Weights of a small segmentation model.
Model: 6.48M parameters, 48-pixel images.
Data: trained on rendered rooms with furniture, 19.1 epochs.
Rows from block 9 of a small segmentation model, named by matrix and row number. Rows with one number belong to one channel. Each number is 128 + 24 x the weight over its row's rms, rounded and kept within 0 to 255. All counts start at 0. Numbers have three digits each. After the name is the row's rms in percent of the matrix's.
After each channel's rows are labels from the 100 images, of 14848, where the channel reaches its highest value: "peak on" is the class under the peak. Only what is clearly more common there than usual is listed. The data: rendered rooms with furniture.
# convs0: first 3x3 conv (model.decb.0.1.convs.0.weight, 128x128x3x3, each kernel summed), inputs 64-127
# convs1: second 3x3 conv (model.decb.0.1.convs.1.weight, 128x128x3x3, transposed, each kernel summed), outputs 64-127

convs0.34 163:128128128128128128128128128128128128128128128128128128128128128128128128128128128128128128128128128128128204128128128128128128128128128000128128128128128128128128128130128128128128128159128128
convs1.34 167:128128128128128128128124128128128128128128128130128128128128128128128128123128128128128128128128128128068201128128133128128183128128128253128128128126128128128128128104128128128128125062128128
peak on: wall

convs0.23 040:128128128128128128128129128128128128127128128128128128127128128128128128130128128128128128128128128128129197125128117128128129128126128102128128128127128128128128128115128128128128131249128128
convs1.23 038:128128128128128128128126128128128128128128128129128128128128128128128128129128128128128128128128128128125118128128128128128000128128128130128128128129128128128123128129128128128128128128128128
peak on: ceiling

convs0.50 164:128128128128128128128128128128128128128128128128128128128128128128128128130128128128128128128128128128128142128128144128128128128128128000128128128128128128128129128130128128128128128182128128
convs1.50 114:128128128128128128128143128128128128128128128162128128128128128128128128157128128128128128128128128128179163128128160128128123128128128239128128129114128128128124128141126128128128129102128128
peak on: wall

convs0.55 050:128128128128128128130117128128128128128128128129128128128128128128128128000128129128128128128129128128129145129128153128128128128128128105128128128128128129128000128021128128128128167141128128
convs1.55 054:128128128128128128128129128128128128128128128128128128128128128128128128128128128128128128128128128128129134128128128128128129128128128127128128128124128128128000128128128128128128129127128128
peak on: wall

convs0.77 043:128128128128128128129112128128128128128128128127128128128128128128128128000128129128128128128129128128127159129128135128128128128128128137128128128126128128128021127000128128128128133075128128
convs1.77 082:128128128128128128128125128129128128128128128129128128128128128128128128126128128128128128128127128128130140128128138128128131128128128129128128128122128128128000128126128128128128128124128128
peak on: wall

convs0.30 336:128128128128128128128130128128128128128128128131128128128128128128128128145128128128128128128128128128110128128128128128128128128128128085128128128128128128128126128137128128128128116137128128
convs1.30 060:128128128128128128128130128128128128128128128128128128128128128128128128131128128128128128128128128128128128128128129128128128128128128128128128128117128128128219128128128128128128128128128128
peak on: floor

convs0.39 055:128129128128128128129123128128128128128128128128128128128128128128128128000128128128128128128128128128128138129128097128128127128127128124128128128128128128128000128002128128128128128128128128
convs1.39 139:128128128128128128128128128128128128128128128128128128128128128128128128128128128128128128128128128128128128128128128128128128128128128128128128128127128128128000128128128128128128128128128128
peak on: wall

convs0.91 175:128128128128128128128128128128128128128128128128128128127128128128128128118128128128128128128128128128128117128128176128128128128128128069128128128128128128128125128131128128128128131215128128
convs1.91 164:128128128128128128128105128133128128128128128000131128128128128128128128129128128128129128128128128128127132128128189128128128128128128129128128128128128128128127128129128128128128128126128128
peak on: wall

convs0.37 059:128126128128128128128129128128128128128128128128128128067128128127128128150128128128128129128128128128128168127128120128128128128128127105128128128128128128128132127130128128128128127255128128
convs1.37 035:128128128128128128128129128128128128128128128128128128128128128128128128129128128128128128128131128128127132128128148128128000128128128128128128128129128128128127128131128128128128144127128128
peak on: ceiling

convs0.113 031:128126128128128128128129128128128128128128128129128128099128128127128128125128128128128128128127128128128255125128138128128127128126128056128128128125128127128129126102128128128128129235128128
convs1.113 043:128128128128128128128126128128128128128128128129128128128128128128128128130128128128128128128128128128128122128128130128128000128128128129128128128128128128128126128128128128128128128127128128
peak on: ceiling

convs0.119 036:128127128128128128128126128128128128128128128128128128128128128128128128022128127128128128128128128128123081128128108128128129128128128108128128128129128127128033128073128128128128125142128128
convs1.119 041:128128128128128128128078128141128128128128128130128128128128128128128128127128128128128128128128128128128129128128132128128128128128128131128128128128128128128000128127128128128128127118128128
peak on: ceiling

convs0.121 140:128128128128128128128128128128128128128128128128128128128128128128128128136128128128128128128128128128128228128128242128128126128128128073128128128128128128128118128101128128128128128249128128
convs1.121 110:128128128128128128128136128128128128128128128060128128128128128128128128128128128128128128128130128128112146128128127128128124128128128151128128128126128128128127128162128128128128134026128128
peak on: wall

convs0.45 049:128129128128128128127129128128128128129128128127128128126128128128128128120128128128128128128126128128127255130128128128128128128128128172128128128124128128128129127142128128128128153129128128
convs1.45 044:128128128128128128128129128128128128128128128130128128128128128128128128129128128128128128128128128128128125128128128128128000128128128129128128128128128128128126128128128128128128116129128128
peak on: ceiling

convs0.96 148:128128128128128128128121128128128128128128128127128128128128128128128128151128128128128128128128128128119176128128128128128128128128128010128128128128128128128105128155128128128128176059128128
convs1.96 135:128128128128128128128189128128128128128128128151128128128128128128128128056128128128128128128128128128106151128128089128128145128128128223124128128125128128128205128145128128128128132255128130
peak on: wall

convs0.3 025:128127128128128128128153128127128128128128128128128128127128128128128127082128127128128131128128128128129224128128126128128129128128127122129128128125128128128122127135128128128128131198128128
convs1.3 019:128128128128128128128126128128128128128128128130128128128128128128128128128128128128128128128128128128127120128128130128128000128128128129128128128128128128128123128129128128128128128128128128
peak on: ceiling

convs0.97 059:128128128128128128128127128128128128128128128128128128129128128128128128133128128128128128128128128128128151127128137128128128128128128117128128128140128128128138128138128128128128127179128128
convs1.97 031:128128128128128128128128128128128128127128128128128128128128128128128128132128128128128128128128128128137121128128126128128020128128128129128128128123128128128127128126128128128128128127128128
peak on: ceiling

convs0.28 021:129129129129128128132115129130128128130128128129129128129128128128128128184128129128130129128128129128123135131129139128128127128128128091130128128128128129128108128157128128128128250122128128
convs1.28 032:128128128128128128128255128128128128128128128128128128128128128128128128129128128128128128128128128128129129128128127128128128128128128127128128128079128128128255128128128128128128131130128128
peak on: floor

convs0.93 038:128129128128128128129133128128128128128128128128128128131128128128128128123128128128128128128128128128128253127128128128128128128128127132128128128123128128128131127147128128128128127141128128
convs1.93 028:128128128128128128128122128128128128128128128128128128128128128128128128128128128128128128128128128128128125128128128128128000128128128129128128128128128128128126128130128128128128128129128128
peak on: ceiling

convs0.125 025:128128128128128128126124128128128128129128128130128128126128128127128128156128128128128128128127128128128193124128147128128128128127127100128128128132128128128128129134128128128128141159128128
convs1.125 013:128128128128128128128124128128128128127128128134128128128128128128128128126128128128128128128128128128128131128128125128128000128128128129128128128135128128128125128126128128128128131128128128
peak on: ceiling

convs0.95 182:128128128128128128128128128128128128128128128128128128128128128128128128121128128128128128128128128128128168127128091128128128128128128107128128128128128128128130128134128128128128127159128128
convs1.95 306:128128128128128128128145128128128128129128128151128128128128128128127127084128128128128128129128128128126119128128088129128146128128128211128128128130128128128099128156128128128128143255128130
peak on: wall

convs0.2 155:128128128128128128128127128128128128128128128128128128128128128128128128119128128128128128128128128128128120127128101128128128128128128117128128128128128128128138128163128128128128130199128128
convs1.2 327:128128128128128128128126128128128128128128128000128128130128128128128128000128128128128128128129128128127135128128133128128128128128127126128128128126128128128128128035128128128128162167128128
peak on: wall

convs0.49 071:128128128128128128126131128128128128128128128128128128129128128128128128000128128128128128128128128128128147127128108128128128128128128119128128128128128128128000128000128128128128132118128128
convs1.49 207:128128128128128128128127128130128128128128128128128128128128128128128128128128128128128128128128128128128129128128128128128128128128128128128128128126128128128000128128128128128128128128128128
peak on: wall

convs0.54 063:128128128128128128128128128128128128128128128126128128127128128128128128103128128128128128128128128128126255129128104128128128128128128131128128128126128128128107128156128128128128149130128128
convs1.54 028:128128128128128128128000128128128128129128128149128128128128128128128128129128128128128128128131128128107223128128122128128130128127128145128128134115128128128080126217128128128128128111128128
peak on: wall

convs0.109 035:128129128128128128130169128128128128128128128128128128126128128128128128020128128128128128128128128128128109126128101128129127128128128126128128128118128128128000128000128128128128142208128128
convs1.109 051:128128128128128128128131128128128128128128128128128128128128128128128128130128128128128128128128128128128130128128129128128129128128128127128128128124128128128000128128128128128128128128128128
peak on: wall

convs0.106 286:128128128128128128128128128128128128128128128128128128128128128128128128152128128128128128128128128128128030128128129128128128128128128155128128128128128128128132128152128128128128128128128128
convs1.106 365:128128128128128128128107128128128128128128128133128128128128128128128128131128128128128128128128128128189137128128135128128125128128128127128128128121128128128134126000128128128128128101128128
peak on: wall

convs0.15 154:128128128128128128128126128128128128128128128128128128128128128128128128166128128128128128128128128128128234127128246128128128128128128140128128128127128128128125128141128128128128127124128128
convs1.15 224:128128128128128128128071128128128128127128128131128128128128129128128128060128128128128128126129128128091151128128078126128127128128128167128128129128127128128116128166128128128128172085128128
peak on: wall

convs0.127 043:128127128128128128128129128128128128128128128128128128128128128128128128129128128128128128128127128128128202128128132128128128128128128048128128128127128128128128126126128128128128136132127128
convs1.127 047:128128128128128128128128128128128128128128128130128128128128128128128128131128128128128128128128128128123093128128127128128000128128128129128128128129128128128126128130128128128128117125128128
peak on: ceiling

convs0.111 199:128128128128128128128128128128128128128128128128128128129128128128128128128128128128128128128128128128126158128128165128128128128128128074128128128129128128128128128129128128128128128207128128
convs1.111 179:128128128128128128128131129128128128128128128146128128128128128128128128125128128128128128128128128128129113128128136128128146128129128197128128128128128128128124128139128128128128147130128128
peak on: wall

convs0.12 155:128128128128128128128125128128128128128128128128128128128128128128128128127128128128128128128128128128113255128128166128128128128128128088128128128128128128128128128147128128128128128188128128
convs1.12 175:128128128128128128128102128128128128128128128060128126128128128128128128084128128128128128128127128128122131128128147128128127128128128157128128129128128128128127128124128128128128150067128128
peak on: wall

convs0.17 189:128128128128128128128128128128128128128128128128128128129128128128128128131128128128128128128128128128128085128128129128128128128128128099128128128128128128128128128131128128128128128156128128
convs1.17 180:128128128128128128128129128128128128128128128000128128128128128128128128128128128128128128128128128128127126128128217128128203128128128120128128128128128128128128128116128128128128136086128128
peak on: wall

convs0.110 124:128128128128128128128136128128128128128128128128128128128128128128128128167128128128128128128128128128128180129128230128128081128128128139128128128128128128128127128125128128128128120205128128
convs1.110 146:128128128128128128128121128128128128128128128230128130128128128128129128000128128128128128129128128128124132128128122125128126128128128121128128128130128128128129128138128128128128128077128128
peak on: wall

convs0.74 043:128129128128128128127131128128128128127128128128128128129128128129128128163128128128128128128128128128127186130128156128128128128128128102128128128125128128128129128120128128128128131119128128
convs1.74 038:128128128128128128128128128128128128128128128131128128128128128128128128129128128128128128128128128128128127128128129128128000128128128129128128128126128128128126128128128128128128122129128128
peak on: ceiling

convs0.98 051:128130128128128128127131128128128128127128128128128128128128128128128128000128128128128128128128128128127124129128111128128127128128128135129128128128128128128000128002128128128128129081129128
convs1.98 132:128128128128128128128123128130128128128128128128128128128128128128128128129128128128128128128128129128128129128128128128128129128128128128128128128125128128128000128128128128128128128127128128
peak on: wall

convs0.61 057:128127128128128128130128128128128128128128128129128128127128128128128128109128128128128128128130128128129255129128121128128131128128128119128128128125128129128128126145128128128128139125128128
convs1.61 090:128128128128128128128128128128128128128128128128128128128128128128128128132128128128128128128128128128128134128128129128128000128128128128128128128128128128128127128129128128128128128128128128
peak on: ceiling

convs0.104 173:128128128128128128128128128128128128128128128128128128131128128128128128128128128128128128128128128128128096128128125128128128128128128115128128128129128128128128128128128128128128128157128128
convs1.104 114:128128128128128128128129128128128128128128128128128128128128128128128128128128128128128128128128128128129127128128138128128128128128128131128128128127128128128128128129128128128128126123128128
peak on: ceiling

convs0.38 170:128128128128128128128128128128128128128128128128128128128128128128128128128128128128128128128128128128128119128128122128128128128128128049128128128128128128128128128128128128128128128224128128
convs1.38 119:128128128128128128128134128128128128128128128131128128128128128128128128109128128128128128128127128128064130128128174128128158128128128255128128128124128128128129128083128128128128127098128128
peak on: wall

convs0.44 022:129127127128128128128157128128128128130128128127128128128128128127128128051128130128128128128129128128137121128128042128127138128128129060127128128127128128128000126000128128128128121135129128
convs1.44 017:128128139128128128128038128128128128128128128127128128128128128128128128131128128128129128128128128128125128128128130128128134128128128127128128128121128128128000128130128128128128125125128128
peak on: ceiling

convs0.78 130:128128128128128128128123128128128128128128128113128128128128128128128128160128128128128128128128128128116128128128127128128128128128128119128128128128128128128115128165128128128128124127128128
convs1.78 022:128128128128128128128135128128128128128128128128128128128128128128128128130128128128128128128128128128128128128128129128128128128128128128128128128103128128128231128128128128128128128128128128
peak on: floor

convs0.46 029:128130128128128128128129128128128128128128128129128128129128128128128128145128128128128128128128128128128234131128086128128128128127128155128128128124128129128129127140128128128128127165128128
convs1.46 024:128128128128128128128127128128128128128128128129128128128128128128128128129128128128128128128128128128128122128128129128128000128128128130128128128128128128128126128128128128128128126127128128
peak on: ceiling

convs0.40 029:128125128128128128125139128128128128129128128128128128136128128126128128166128128128128128128129128128128252127128119128128128128128129165129128128128128128128133127112128128128128130184129128
convs1.40 026:128128128128128128128128128128128128128128128130128128128128128128128128129128128128128128128128128128129135128128128128128000128128128128128128128128128128128124128128128128128128127130128128
peak on: ceiling

convs0.19 032:128127128128128128127127128128128128129128128126128128134128128129128128115128130128128128129131128128126145129128135128128128128129128097128128128128128128128125128133128128128128128190128128
convs1.19 026:128128128128128128128127128128128128128128128129128128128128128128128128128128128128128128128128128128126105128128128128128000128128128129128128128126128128128126128129128128128128126126128128
peak on: ceiling

convs0.9 186:128128128128128128128128128128128128128128128128128128128128128128128128119128128128128128128128128128128255128128124128128128128128128098128128128128128128128109128037128128128128129102128128
convs1.9 169:128128128128128128128128128128128128128128128132128128128128128128128128124128128128128128128128128128128230128128104128128000128128128128128128128128128128128000128198128128128128128128128128
peak on: wall

convs0.42 030:128128128128128128128129128128128128128128128130128128127128128129128128146128128128128129128129128128128137128128136128128127128128129103128128128131128128128128127107128128128128128193127128
convs1.42 037:128128128128128128128127128128128128128128128128128128128128128128128128128128128128128128128128128128128123128128129128128000128128128128128128128129128128128127128128128128128128126128128128
peak on: ceiling

convs0.76 324:128128128128128128128127128128128128128128128128128128128128128128128128119128128128128128128128128128128145128128128128128128128128128129128128128128128128128119128128128128128128128118128128
convs1.76 316:128128128128128128128122129128128128128128128133128128128128128128128128130128128128129128128128128128121158128128128128128243128128128133128128128126128128128072128128128128128128125121128128
peak on: wall

convs0.108 140:128128128128128128128128128128128128128128128128128128128128128128128128175128128128128128128128128128130255129128110128128128128128128123128128128128128128128128128187128128128128123124128128
convs1.108 079:128128128128128128128061128128128128128128128132128128128128128128128128000128128128128128128128128128120203128128000128128127128127128139128128128119128128128128127180128128129128127118128128
peak on: wall

convs0.26 036:128127128128128128128130128128128128127128128127128128128128128128128128120128129128128128128128128128127190123128124128128128128128128211128128128128128128128129128122128128128128142142128128
convs1.26 042:128128128128128128128128128128128128128128128129128128128128128128128128130128128128128128128128128128128125128128128128128000128128128128128128128128128128128127128128128128128128127130128128
peak on: ceiling

convs0.88 025:128128128128128128129127128128128128128128128128128128129128128129128128175128128128128128128128128128130255127128128128128128128128128162128128128128128128128116128134128128128128133077128128
convs1.88 030:128128128128128128128125128128128128128128128134128128128128128128128128128128128128128128128128128128126127128128129128128000128128128130128128128127128128128126128133128128128128129127128128
peak on: ceiling

convs0.6 034:128129128128128128128128128128128128128128128128128128124128128128128128000128129128128128128129128128123000127128140128128126128129128151128128128128128128128063128053128128128128133166128128
convs1.6 041:128128128128128128128113128128128128128128128129128128128128128128128128128128128128128128128128128128127129128128128128128130128128128127128128128128128128128000128128128128128128128126128128
peak on: wall

convs0.52 173:128128128128128128128128128128128128128128128128128128129128128128128128126128128128128128128128128128128255128128126128128128128128128126128128128128128128128128128130128128128128112158128128
convs1.52 141:128128128128128128128128128128128128128128128132128128118128128128128128129128128128128128128127128128128122128128128128128129128128128128128128128128128128128122128128128128128128128128128128
peak on: ceiling